python train.py --encoder_arch="coatnet" --model="contrastive image-text model" --dataset="flat shapes of many kinds, plain or patterned, on busy backdrops" --train_examples=195000 --image_size=64 --crop_scale_min=1 --horizontal_flip=false --cutout=0.4 --tokenizer="word" --vocab_size=45 --loss="sigmoid" --embed_dim=128 --encoder_norm="layernorm" --encoder_norm_position="pre" --encoder_activation="gelu" --encoder_mlp_ratio=4 --encoder_head_dim=64 --encoder_fused_qkv=true --encoder_qk_norm=false --encoder_parallel_block=true --encoder_inner_norm=false --encoder_moe="expert_choice" --encoder_num_experts=64 --encoder_moe_every=2 --encoder_expert_mlp_ratio=0.5 --encoder_experts_per_token=1 --encoder_shared_expert=false --encoder_patch_size=[4, 4] --encoder_conv_stem=false --encoder_depths=[2, 5, 5] --encoder_widths=[64, 128, 256] --text_encoder_causal=true --text_encoder_width=128 --text_encoder_layers=7 --text_encoder_norm="layernorm" --text_encoder_norm_position="pre" --text_encoder_activation="gelu" --text_encoder_mlp_ratio=6 --text_encoder_head_dim=64 --text_encoder_fused_qkv=false --text_encoder_bias="all" --text_encoder_qk_norm=true --text_encoder_layer_scale_init=1.0 --text_encoder_parallel_block=false --text_encoder_dropout=0.05 --text_encoder_inner_norm=false --text_encoder_positions="learned" --residual_init="scaled_by_depth" --optimizer="soap" --beta2=0.999 --learning_rate=0.0013 --beta1=0.95 --shampoo_beta=0.999 --eps=1e-08 --precondition_frequency=10 --max_precond_dim=1024 --one_sided=false --adamw_lr_other_params=0.0024 --max_grad_norm=0.5 --gradient_centralization=true --ema_decay=0.99 --max_steps=11400 --batch_size=512 --epochs=29.9 --lr_schedule="cosine" --final_lr_fraction=0.05 --warmup_steps=1140 --weight_decay=0.0 --adamw_weight_decay_other_params=0.05
Rows from block 7 of the image encoder of a small contrastive image-text model, named by matrix and row number. Rows with one number within an expert belong to one neuron, the router's apart. Each number is 128 + 24 x the weight over its row's rms, rounded and kept within 0 to 255. All counts start at 0. Numbers have three digits each.
After each expert's rows are labels from the 100 images, of 14848, where the router gives the expert most weight on average: "lies over" is the class under the peak. Only what is clearly more common there than usual is listed. The data: flat shapes of many kinds, plain or patterned, on busy backdrops. In brackets: how many of the 100.
# router: router (encoder.blocks.7.mlp.router.weight, 64x256, trained with AdamW), inputs 128-255
# up: expert up (encoder.blocks.7.mlp.up, 64x128x256), inputs 128-255
# down: expert down (encoder.blocks.7.mlp.down, 64x256x128, transposed), outputs 128-255

# expert 49
router.49:146115109115150119153165155089148163124144145135074149135123147138097096120127166134101124135145129111103151167115107094164156120110137156152106125125130094140091112095111137095101145131131096143145129117164109111154119163111149094090124091165121106141156092116134120164155083149113125147147163134133136159164171085149087112146140134106140138151159110119152086180104178133092152159131
up.0:094142085093130137121150159172107135096098111134170152178152093152189119110091146145128129123123153099078142133111140156108099141140057154112145159146135100134109099118104103095151163127131138130118135109099114144171111094135161143130078133179148148140158120135118143107125165082110144148121107154167133120142092173123100154102162178140108137130149142109133093134159071122110120081159
down.0:087152154126110123074148090114112124120146147126118138139088129160117125132146082129117097045134131145077191120155115101152117132143154119126072099135186125118110135143147111136112144170077103128135128125155124159132173148118138129124142133125152132147113103129132077104142071152153116133158152162102110110128143107135160149177121128094112120112165123137111112142092164177091177110129
up.1:098132148132094116122120138097140119132098134209125131133102145159120100132110117123142143100106157111135147146087121102131109093124142118139153120109120112156143096166143131132104155194106157127075161139145084087153141111113116109129156097127117177134173122121127144163182128109152086110160070117128105181127137149131130088120140120143140125167117140126097125145130119061130167162105
down.1:146123141133169108140126148133124124140114159155160114117157152161101120093134103101166146111174171092158131138095104131096142124102117142084167134145134147157164142137121146124109170113116126093087123099177156111159132127113136100138144137125158117095147123107152125095147144119162115110130154139119121120177119161082118087152161148145126097107134099126109131171086104167125101106130
up.2:148100121119169151123113165140152148137091126066122119106072092160135117167119139141127162159119158110114095100144139124183145175113107128115104120145155158164140131075108153119126087130149109138130112069077156175165111119133136183123119152134151116120108105135153091175137135128179156114159098119146155158112123134093131118106154114111123096107124126093141114129153151117092096149120
down.2:113125134122146126164095149138145132066127156125126109136082155084177125161124134135117115129103117113089145132150141132143124136106172139133132118105152082095122092145113136138138107125083065142116109122128165173171101156078093109159161078125116103141145151108120167155132152143133146090153136126103136117165142116094162132146127068123112140091188145078105139125113160108160141096136
up.3:137091096126135091131070112175113132147114135116168142096115133147137093108147137136091125119147140172122125114122088175147088123158121099130159123131144140115114164104143110146134126131113185161140139146119106124102122127142111136130127137132120121112102147105145137133096130100123126132121152098125065137127139091161111101123109120158141111079098111135093110116095134102088119151133
down.3:159147127123125139153090095116121094141175145118155131124091116131146128147146151092175157104147096180129136138160172112098117116119075117093160094128125119091078123128145113141114105140132117137092093140124177121109113090110114153116153123117172164143153148144167147156108138150163107119121159110126101114116139141128129115156115161124123105140120132125145152130101080134137130131177
up.4:141113118160158183178128107093158127139133127116119119097133132135108113167136138119146113095153158185158103110117108095129112062117117107119129107133119164130110163109174152104140130120127107151124102126114169139119118135149146125140149182144105109095076120116167092097129162091117144134104104133118132142090126113182135156087161163159092140128123113145114141126169130137133127152163
down.4:117124157107133073158140123080113117118150142160115167106122114143185132106082123106155150139072156081139159124171091141129137120164181131119134141107130171112122147140159117171125114112123138137148112129129131123123120150134133134122126132121081153125168126197151142187134121148144115121121151108158157131152102113128165140145145184114170109182102138129132100166124125154092170119119
lies over: gear (35)

# expert 21
router.21:175161143156097119119159160101122127117112164137140125135147137133142143135109145084112075148165126141104158098112116094100137121151142123126158125137117118141127140124078141127128126118099145105086097158097138140122118142156090095100135116118121128145136152127142148096165168113181126104111157161153162155162130142141134095112125114092110138091103159121159104108145105164103110148104
up.0:177135185116158172083120172128139122145098152098137103167130146116137101125110100112098123076107142129106147144064094156111123098076110120171094124121125146097134132135132122110109142148135152145113063117119104158158133105092166113147091113093122102127155132117104103140137127109158134108147127153122127099131135138133115106123103087070101138116110116134129096124130128103096157140135
down.0:105127130141105101114116112142131092144111151139124146119129125111079145125091121151126161134071111113144094143148128115120090143141115167117162123116136165107130148125141139138075137136154156155094135109132143151142096122165116116112110110095116156135091112108135134134130150095144132142153159139135117111178137150116135157167091096130118091165107125135063151124128145131110142124164
up.1:139092105106131110150133126145182106101128133137124094175127149110123146131121110128073127151138110182119100130108164131136124145114132114108132112125093154086116131127164112111158131122182122117142164135160110122167119095137129142101135126083126147099133185134129122122149126127133146127124167161098114100155124140134126111141169147135119106134134123167130145135137070189093106159136
down.1:113164146135094198150139178098084126161136121136130109097119169101149150140155128126150100111096072116112120102137162118098158121131183132142100167103138133101151154121166132072137156130112096065145101121149097122114125148111182114162091103130123126099133139158110083133094124162138136166096146126128118108146151131110144135112093148126124136147146160121102066125153108127113119148121
up.2:096119126147140100131144082123148154094121143132132140104152093117154143160147130116157110119172078096104164125154100132113097124105086071116138170119085102100090163128128162117115145171156169142100137119105094131099158146153117124143131137155095119111146131162139122079140130155096170090112107129148142118129116131172116158128099120184157121133150111104137112158099185085110138137131
down.2:109128120132122158144120125145138154108124145163155119082112124124110122132143185132096104143107124127130146083104144128128094133157127125166106113102085111122148125134163135078156134176145122151132096111144182121104118183107137131097131138096144137100138142140120122108112084088144151142151142150109132163076151127138168118111120095099139158094120180147152194154131115116119105139151
up.3:142143107098135124103073115109123132147086143166130212084148095127114096070110111116110143170152141119164119121102102134168150117129124147112166166113101091142144143120115114132126094106155081094127110104093147134107110105148120078137138152105146163128163132138181134165115122126125100080136084118133131118083144116110129081183139114100152121148115149110074149140139114152120141136156
down.3:124130114106120092118142129103129141128117131133121154103139114152127134145130120125074180112113131139070112146096162137119094139119172161147144116136144106118133113095143157100185111145120086119100197116139081150117112128169129157098120126119138060124171152143151121101101127095148150149112152108145109147141119065133162117070112156115128172120128113128117134162133115145129152074092
up.4:106132111141120142146061143105160145120130138152105145112111138142106118083071107106079106124117113130129129065166122146128138115133130125108139126111110134151064155067120123140144114151140124145128092155140118147090142116138098157127122152111178128090112086121153163133132126131151153133137145165136115118154139117164091128097096136159103122118163109144121117106142146111118134120112
down.4:136114150146126146157072114136158153123114111094077135115119129101131153137132105142134201100120115106142083160140122114137091170107141082139131162130128134152125110149111167105102107141108131091110153126131148100117109081071129138105143169126156157092112108180140128142098150078134121112153115124097116146155128132138115174137127113166125095126142105146140178145108129137140141122141
lies over: circle (91)

# expert 29
router.29:128156163117169105098122125091134085146099150145092131103132132131117128133072101153088180127113099109134153105124120132146167103121136126165166121146104146149135109109119101139175129145173128132142118153116105135088113140168141124119108152115116104135121116083131145116116132093122160135090116173122133085097129159148111113093159137104128144110146144151114112080089120122097134112099
up.0:154134130116116090102085132173125117092150081111133131093147131119090119123147064103124150144133104131143114158115104130126118114165098126134144154153147106117123139154130149146116131126124093111127151137116153155169150081118083119158121108100136129156104109104106121135109169138140137109101156087152121158126171135152118128071116125117117117117153111118098109121118109115168150137149
down.0:136175144119132158122124116119148098138147085126124098147160101094148084136133124112126140134166115140092161117136143124124141117156111084120104144153124111160118129143153134146129131162156163138094120103100092108097130134134132081122122119117129138141191158127135131123057124095093128159136139123110162146163113112123138152114109131147096145096120121119104084146180098121130159129175
up.1:148108122116107164107141147142122130073155134123157146146100088109162131127165152121095115132129121111115191097081117152095173132133119143162159140123134128113140141149154155110094111116179155133097126116124118080131149111132103157153117120156166089151136152108126148088109136155138136088116098148153147141148111106103132161131149100059129133126098156132115131124116114169135118134118
down.1:133123110092156094115093142105128128124081128130155117103137140150120117082082132081155134138127139082150128168126133101141140111178079133143158089189133138147159099126120145109099146101125109145132130123168155125149148100126139123143100172138117156162123105126164070112154098121134135113091138110155119131135114130108118122135114167146131059128123111168125120139174111089113127092114
up.2:146104139117197111156132146120137074136072145129119150135161162129079166110136146120153144089125104139150136139144122116134178094165141112159154142118155167127133124164122189124154140155137101091108135148113127125123133103100151118126153147125094113139135141112163098191134131150131117142092124107113109088143108122122157129142150085111151121133138174093134121123092130143099143166119
down.2:089140189097161178105133100143141126152131110125084129114111084185107116099121126115151135090113092127098117119112096101113124129153135142150114145130141137163137117148190224138151105101119095152141171108147132110112168103101136121152161112128104101134153107100109137089100134118124093113109121130134115116094130144139134176099167132150126117112142088130181127082108124110131121119129
up.3:108148121101098087080128122085123070151128122161138130099131154112109139127144112171155179112116151136085160142124120138136096193149135088133090134123086161105182125112074128133154113079146121128097159152147091158127138099152134186102130149131166118097112116136134127117140164128127149145149089148048093168131116133142115128090102128095093146136100157141121135101111127160103116085130
down.3:160122146136123172107121119131138133130093176157134107143162139104093123153076131085137127114122081138110107134150075114132107161141104137123142120117111130149141137139148129116151113098106092138104173114128093115107130123123147123142148131117110078127117139127131161114105099109159137167132114132138104138134143140114161123131143106156123138123158139149090088119150157160149150121155
up.4:148085126086124122117154144106129136149090128086119151108125090117077106125104168132107132148130071116066137164117130109102160138116105136124157098146154117101148129117124157098162096104129109123141125133117117130122124142107164136119138126158128146083129105106147123138119135111141120144170145162155105111127102146163106093159103128094140150079116172147115133094122138134109088148082
down.4:159113136121129137157162150127134135139131137132104130144196147147160114148113145123145121103129141091100103128118095097170093140119149126122119081160143150118146096118097157116129119103119148106082121108116073141114140104126147102108092142129111124132095128126102130134139141170134106151180123098154130126104124127111123072110095141159124117081135126101150099144097125162119160165152
lies over: hexagon (48)

# expert 4
router.4:113128129153128143110125085147142122119152127161145156118135122136103163116138095086100104161100102122159122100107112096087117154137166141153151145156121087159142102153145101189150101095115167107114152165121156124154136081163144122121091134111146107133098136086125128143101148164147147163104111127156093093126113161149164129134110127149132105116120141149163162131130136103168103098114
up.0:122149167149147128137083177118098131119111152148100133124097153172160148160138109115123096134105142138158115136120122152163147135122159126106135145143153087081118144158108146154098147129111110135133138127128150171125117143154109088110131158135111074099129100111156119121077138110163166108127193082096095146067125131129081115118128134152170141118144140103106092163138123112169133149173
down.0:117108062089096153090162123069155095112185119125105156099138172138115115152116164120117111131118101107120125125095143154104147137094163135116109118144143137176114121160143087162179097113169134107159104117157132135174150083120170133108097107122146113177162111134073091092142113125146124134134101123147118117162099105114143112087129116096133111107075091136133133128099123177137122137134
up.1:151128131168112124148141120090147118142110179105117130151151129087154093140123119072091155077109102150144074109146107133137098150133141109089130073125131145091106139126106085164131135105127143117145095112103142133119170131110119128178141150147138155158146089109140154140107108145103129119137125111140089129096180135110117080135117145080135127147113153134117124140165136156093112116120
down.1:178114114141135138149163108118145095077101088097146145107142120124147109159171159113114123123132175115111114118107150150084137108123106155140174138095139171155173107098104131139169145126109070079144106177133124123145143079190113134108143129111156142142171093117107162138156138131111121162093099126113090119127128110143147112098135109077136141158117135124149128123123149135160086070139
up.2:134131136185121144143110132154130125127090146142112125122109109123105137121164135122156086102124087092094142113137172140090090143181121192133137115127125111158096123171154110122146142149114161149128109143096111128181128159140150133123070115159102166112114139098138148130144168090105147178100093106101144102147145118153115099121083134095124086127147108109105151129126137164122151124137
down.2:099121151095106105146154128133141133126138089132127145133139152162133092167063173107148178155169146093163129110128100122192122126124160096112122172130113101128111193127117163089074122160150144124139095113123136137081119146112107125170144123125139110138131106123115131118154151112111101174138169134101180142120111131097155138130128159147154094115197141134135123111134145110134155132124
up.3:135127123142135126141142155152157080095125167175122114124175090171156093093141139153148160093103094146143156115149145089109135139144123081142128101112152149089136127108174098097148128136074112116074137130118135159139094115106110124162137137133171117130118147129099120090144142123093131132165107144131106107122132137136116168097088107158109132149163142154127134147103105060154124104142
down.3:124080102143124137126134209193138175120099116117145132113091135116138128099126086134116113124151169110110126117083084145131110130120154142121129173130141126131132097166131150140101166112133119131165121138100145139153163166143115085105112134119105147132128114104128125113112172152087098120153155091107140141163130152104105103108086101147119155134125145124113154160172178085110130114130
up.4:125114107100132093130116099141146194128121113155088132141148104135115110102121095165091177141163128121105087095132148121125119101130093116109122154139087103135117127134147126177122112113131099120110112150142137169117102140154103133140111139112094139106137117145150153130113072120098092130179082193139107102105086090118095161152108129153080167109129136143112136127099107122131159113104
down.4:085133168153148094168146133140095098123105142144116131135130141105125125153119106129146120166095143117126137150119131128174138092115128128154120152123131109091162110131136161126129124109197149115168118113108042088072108128162107137089128116104130161104147128104137134145073116213125137104097131086149130148129172117091091121089091119132111063131136147170162112144157119093127107152138
lies over: heart (33)

# expert 13
router.13:149146168160140116120127150113143120133110167108163149163134154112087134151113092124094097145097148106129159105135106098124156112145143111168156126148107158171164106112138131142176136094115126095145121149087148164149152140164167119153134099085144141168107159106129149094153150140132124115146100110101139124107106153120156123139133163094104123136159138127135109099134129100123076105161
up.0:133139173098142127106078149134100105113139175120088143138152188168139113124171093130129118173147119141124160097116112129107137117151114112098154160071103117101126147090119133130131115103125131164138152142137137113103083100125141135136102121140137142058126116148115121113110139111138134125101111085138128090146116154141117148125148144152153141152163122130130095178119179162176174116111
down.0:131137130139165154139130094112112148127100113127125122154090120113111148135114103143134121153169153101174138106104136115117114111130140164167152146103137128141108111144122102104144171139131140110147116141114158176130108121106170164178167119112086094097079133142112075114162089113143154145147127131163125143166121132092147133119130124105131086090104120141132111085177118124105105170125
up.1:144120123112129112155128103136112120122112144126156108168111159134115114121136143114098176150126133180154143084138117109104133132095124078140103120130127129079120118110152126125126157147117115178120123124133115102132133147137154146130123125139105126102146122145108137117165131106111084064082113173103132121108152105157075132104117111096129114092142155137148173123186127106134115133162
down.1:118085135158126127112151098096098133128119115096090129109145142114113109161143122115104129121139122183124141161163138096144093167135139133122170141114135139118115071172129151129145194133154102120132177111096152113165117117119109132144152123130078162146081109110128078114160124168091144173155133137166126160171150148099093140153141146077190114094094147142136164087081123162143121124137
up.2:153130124067142136175151150124145127159136125109123143139120098093164138140117115126126109138158147150081133116181120111129157111162110104128110106113153081128109151107143170148108196152131108113125117134134130162125130159136133075134114165144111090104134084127135122149138144147133169154128135133124134092142164153147151124120106082134149119163157139104081127105072089111137112112107
down.2:103187148075145133148115132172142145109117129123109121083118103134097170168140110121169108112083156131165153134144154166138123128140163143115108130140113153120145104150136165126107112178106136175138148145171148139129111163127119122133151116110130156147123155099121156150098079193084144139142125141152128125102128106175105106097112125126116131113138125159178109127157117160127127118139
up.3:124106154068131165142103101147113131104110169101088165140107125116148093164151106128145132103131159097133113078156150145123148144102118124112151165114121071135150168142095106152125160125155135106095113090112138109137145104167097145122178134184132142108099152151118103104097178150178119114071100173136125093119136128096129110134139126146104145144128094165151137128131170090132113121135
down.3:150151128091151096156156150064148132140161130156125097126128124144151175126113104070117150119146123140153133194123118134132155115098137173132131129126113111125163131160143129159153153109148141117113140157105134119132130130099127120122153121102100151111135100134116122131101087113103148167106137119133136180108156142104113107117169146102136093117052130089118131087125132162116155130122
up.4:156139092106125133134104122168104096091122115114118180164163151101125150136131121125136146141124127118145149166146124132089106041139170143104167128099172145183122109097131136143111140132111086157146111167101136083142156078107095144116093170178119062126135090154142123147131130156130130109078149148146117123109141079107164118129137121098158113108122180127125121121160108123170138140162
down.4:158139157109130132172146112147141119113140127141130127094138145123151125111152150122150118139157110126130130156142125116137112116100139121186079125152161098069147126163122146156125176161099144100102137124124140135089101183066129158094115122104066134101085187071100102123166132150111104154095158146160094118159125148144112158123125177094149177192106068111133173116142100107107111112140
lies over: pentagon (36)

# expert 0
router.0:107121115098154153144096121134113115120169107111147099138102162144154135148155105108158151131108150158148096093145102141119157173102122092098146147081124177154148141163137118123151153093142122143145141133101130152137118105092136144180112165121104160103106157159144151096117111132126124118101087075111099114089124147088181159165087131170161132133113104112111137128158138111158141101179
up.0:145126128171113140143096138103118094074155143122132144159129144141113168120108115126139133135095100137116138141156108112140109117102129129108125155148096140164175092146130121174159100140144124095136105112085138102126119124138110133095112121164143126125043156145158135154122155151127147147087125121146087123139160164128181117131110074118092132115101118150130129154113123111145158125146
down.0:112133153111136155126112152149104129114134148121104144145124139095141134130122119129115132115165128153172122143121089124129102148143138111123146101084140108157094108134130091146132135105151139120157113123172102102143127065115113127104110101185118153085152154125117145120112096137127087081111151122112096122120096098131149136124093159133131129128152117111144170085117105117110116199136
up.1:139136126102145108175148122109105165125106128138112149135166131085115114157071140126129114124146130100152119102112166144112169139180187105102161141128142141119104156101115127125122151172108114146129142141097158124106139093159116147107122130147129144168129154122152089123158109133099140133092116120116107103121075134139077112101130107159129130106119178112134127142157115146110142133063
down.1:110116123147140107111152138151127132106125136158111132109147113131156116156071110110112103101131076170127151099164167116151147131123110117190135109113130108113168146071131140132142145154123126127109112152097136117139113156146089104157171136151103165180110117138112135116095155113115092135111137112150113108123119133135072142136142139115121184156120167125110095124096107111093121124115
up.2:171153142115112118153140128150122142140104124117122089167158131186126122141117130115104137149145109151130074163149130120154133141142128104106173116158098155141099132129128128151138092120149130138131091101140137147137110126138123130087098122055119134118115142123136114104138121125119127113196169150119117119128121151078120154136160134080133166154129132139070125114156145154132091125098
down.2:132151098098126128129165121159129102113138107158173144145131114169105112088159155080120153128112129116126101149122098132145160151131153124130112117111140109085149138114091114126147157199105163114143116109146142130130176155135171120148091111116118108095112086116102130142119144120125164149138121151126139146126088145115118112129149185088152146070131091138092116142116106143098103147140
up.3:135143119160078137126137106130140165128092082111089142092148088135127123148112165106075118139143162081158111117117122138134167103150140119087132144162124137144152151132131129126147120072143127141131108153075166131083093126151138094123155141120140124139139181118110142100120142155099149115164118102129153143115102162123117119115109147123108122096149125142143185113149120143122107146138
down.3:121162128126127103145088159148112118136097141079131125176090114113135164100147147161138097135133110165166175146090131090153119054125139111148138092144092089149131125147117184130094150143139127144143139113118145148126148132110129137114151149174130157088154137123148127127139165168107176114150147124101162136136129129121124084114139084084122136105108138140168116134124130106134092145135
up.4:150130091143138177142158103113127111157133127109142110133161118145088106085141106110149160131103127172128183158112161118131142111106130157084100136146150123106120172093144113128117155157127135200181097117129100113098129148171138123086094165152149137080126088109108058119123168135107114132142108137169161162145173122124111143075142085091131131155146094121136110107118149102121119098133
down.4:134146149130133116140116126121116130103125088123126127135126109165088109113153123086171144112116109147152122098130128103122144152150145114142144138145141124162079084131147102131132140102089151137137134133129138065119123137095087103124152087158096109144171102096138089151150143181111158080129148152121125099134121127112155117100138160107122137143134154156179068088113098147131126157095
lies over: triangle (39)

# expert 19
router.19:090098150137148163148086147119112111127175127143148087119080172119108115127127091131164150119090133122118116148116136156113124138114139141126093118093116140118144088135120093103149140109131090156141157093149136113167077141099159140164120161140168142098130136120115125147094104106097112141121112117112097141130099128139122133162117157136118128179169117100107143109091160121161157138164
up.0:154198146173144128172099138133135101141117118173173099147089102134165133084114129113101089148164147095147171146117143110159126137147118118135135141135142149135113105136089106118162150133139132105119087142104125152171146114157101101118136116132118137140144125153136117139143119158092109135101121200076102137128138144121134160122153116122133126115100145062122120096158090091132146169161
down.0:171098116116101079116138117131086126143150105129134171082103105111119133140134159091133126095087106117121128116118184104148157108114158133140166121162160136089150122086130134133126134140145129140129082142108111098137114152101102152129130132127144136127130170107121173111136153129139131100193111134112129105116111139167126158158137119086130154112126174092142118095093162163108142133103
up.1:116115104135124125134134145129136139159064100147151153079172126168101131118120166130118112104097128123116139073113118082134171104118116121167107139108118145127130096164113099153121156087153102096147108122155164095146178152148172113119151170153099105075145147140145102108126105135119134101153155168149109160111125133109116107107111128138083133123144094134106160108131125192126124139139
down.1:075161118152168149182136108125142126103162143118151129124159121153130094104168127095124116085122126090097125121142142151104118112124180103149114146178124094139116123121106155106114129147115154153066142150079150163088106109151129145104146124122163112127083115123142200116140121099094129110109085162136101130137124153132129144101128154156151135176131115089103136157139123129180146116138
up.2:116159146172076122109134155105142143123121131115133149135125168135066137137135137140146148155142156123094142136115104126118134145144153137135132168123100119120131194145092125101082111130088147119105103121087109096137116128121151097101133119105121155110132103124137134156100153119091090083164086151161094121129100093140106123116116154138095098105156109103115087192118171154130121116141
down.2:170118127119084086165090081163100102114156135141121104137153127131178133139088130148116125128083160145152127139091151177121127116123159119105131105142172101116127108115129159132129103107132176069104138140135161104151131141126092099111094152117124115089161076139101146166103149089125097111081111148142120148117117136086147122153181131105128109098109184118119134134117106127174116137135
up.3:095149136124112121102119155102114153108152119113176121100122128158096127107117159138143118122099155105127119138161127141138088151120103142124095116156131034105112107146088157150115122124132099098148104132148210112105128136088102150088148109128112141121141117177125155140151180105153124110116139164072125135136103118123112140126164135137115145159118083114132123099104103121109162145166
down.3:131148140113144097086117147104119128113113124125139152143100152185149106118135113176101146144094168079111138153133121140097126138107161133142137154125129140129122108111160051140132101123127149137155143128111139136110159114124090133158110126126136128074203128133113109084099136096167132102109097153168125150127141101096136128121109119081129132115179162120114120127124105143100113105122
up.4:142150117158079116118107113112087110118095089145148138132134128113137148105123162113151131165132153124153129128141147118161144095148124143125094132087171102107101124086119128173146140140161161085127144136111127118132140096120148160139148139091121156144082117135105105143140116128121164085115121163140111122127181101114116158146137133146167132098107139131069187170126109154181089162108
down.4:145134120156145131139098094124130153130161141120143099101132090130122143132104162103159131119132111123133160095143107150161150127092103128143104151125105148166109140118145142090127078147130093132101145142096141182112088114142139121090116145116138153121105193120139112159138151131209118113152119112096091123131128146118107173154125132120137148141117094177129162132120122123133151126117
lies over: tee (27)

# expert 60
router.60:104118124126150131144099139110130116142174125132123086103097164154095117123131115096146131165130133105140096094093096167118165102084121136115166141079095129157152118102136103103159169133132143132127153105134146099174122098113134113152124124109104173118100153134101138145094097128125097145130096103131134100141132162116149130167142168165185141186144112113137137141149148127168139134160
up.0:129096125127090118168109162113082094149095173139149148140134157188116133131124105118152121117150103089107104144137118126144129121149128145123136134145152115100128125092122104143136128159134134144167166096100134101157134124123130101133116146171152131118106140131085090136137177056101110103095167115112154137127153179115129137177130136154152140184091133110123109107095116159167105162087
down.0:144105131142118113151117120131144204127146131172111136173127122120135172140081141149143136130122110149159140147156095150136106120149132178108085103124079134128103154139132126161181141163099171100113130146124164140125107130154123114127106105171144118091194115077141104113130138164130141119101112133068090129173090106098127081115134157155127170130097174108127121143136095156103147110159
up.1:131090135111153109092129155090102127168151101145133123149104125106125163187143143143151124099145173156109105141133174140119100147123130184138085140164113110105095131124111169126115110128146123137124073126144118116139137119132111148121122099139103179164136153140133114130139153137146120145168087141066160084076120145138120146113122158098130149099129139130122114128131092105111152095158
down.1:128135160103163164116110121095146095139129112103144145123153147125166126114155116157158101155152139098171145132150129108147097110101169157125142144110142105098136081097096097087109110142119160112160115132155153129145071164133090108127121138101124142103137126120140096137102158108092154090153118139127097129193145094082101090122121129147134096087149164153137101139156149113164146141133
up.2:146149105126171144122151121137125095131133160187146114140148159134083114105148102134119145148126109131126144107120116138118142134137172161082133107135120123138144154129145106186110118143108108094113091109104157108184118116123128106120101104121172151146114131171115133083155137101143161158122114131115145123103142108133108107146134094132141116132124180129133155083160140114093140114140
down.2:112093163143140079098100145134141115092112144127137125116115100094129120155142146093112161168098114116089142127124091138140144115158098105174122145116139125149130181078142123125139125146081155139148114150139121145120110136132121120131119099150154136147070104091145127087113133117144102144143173149148122141113150143133194193155112112095146131143129141156115108156104098127081127177153
up.3:091080107146132156126118115126129129144116108094158155153114138103135106119122151118085133087114135112157089090128150102090121147135109115104134111165116157134116147098138095117111111129130150139107094150111133156104125124098096128134110109113104122138113122113093121075160116091115149143119159147141123114178163148167106133126117133115091147112124116145133126168108126138167174099088
down.3:156214140100131189103115153162151155082144154122085140118114149114155173147129140139148122114107087149145138110147143181076156118104121101139071134139140186149112148140153145132119095117141143104123167149108110088115135151138111134124120127122149092102180131083107122113122130127079136178144105144093128126117158134104153124121114165122147100133134169150143123104139102158175107127096
up.4:133139119163124110130117184125159125162154157124080160153155155140087105138181121109107128156179124133109129140118147094133126126110145168139107118109130137147132122132178077137097153123095136148123117110136142152144129147087104133120082160140126102146105124096151133158122137083089097137111134123145146122168149129151133127085131111144081134160139138094144088148076099143087154088158
down.4:105112136137164120134146140139171133095105131100140147096131128097115122124162136133106140100125173091149090133152141097107147157138169115151108141112122111165181133120136134096149132129124160127151111098135120153156154115108170136226122153113150157131164137111195129128114119192141118127088101095105139108096096096160150154132119101152177095151119106127131143151126158173107100154133
lies over: square (39)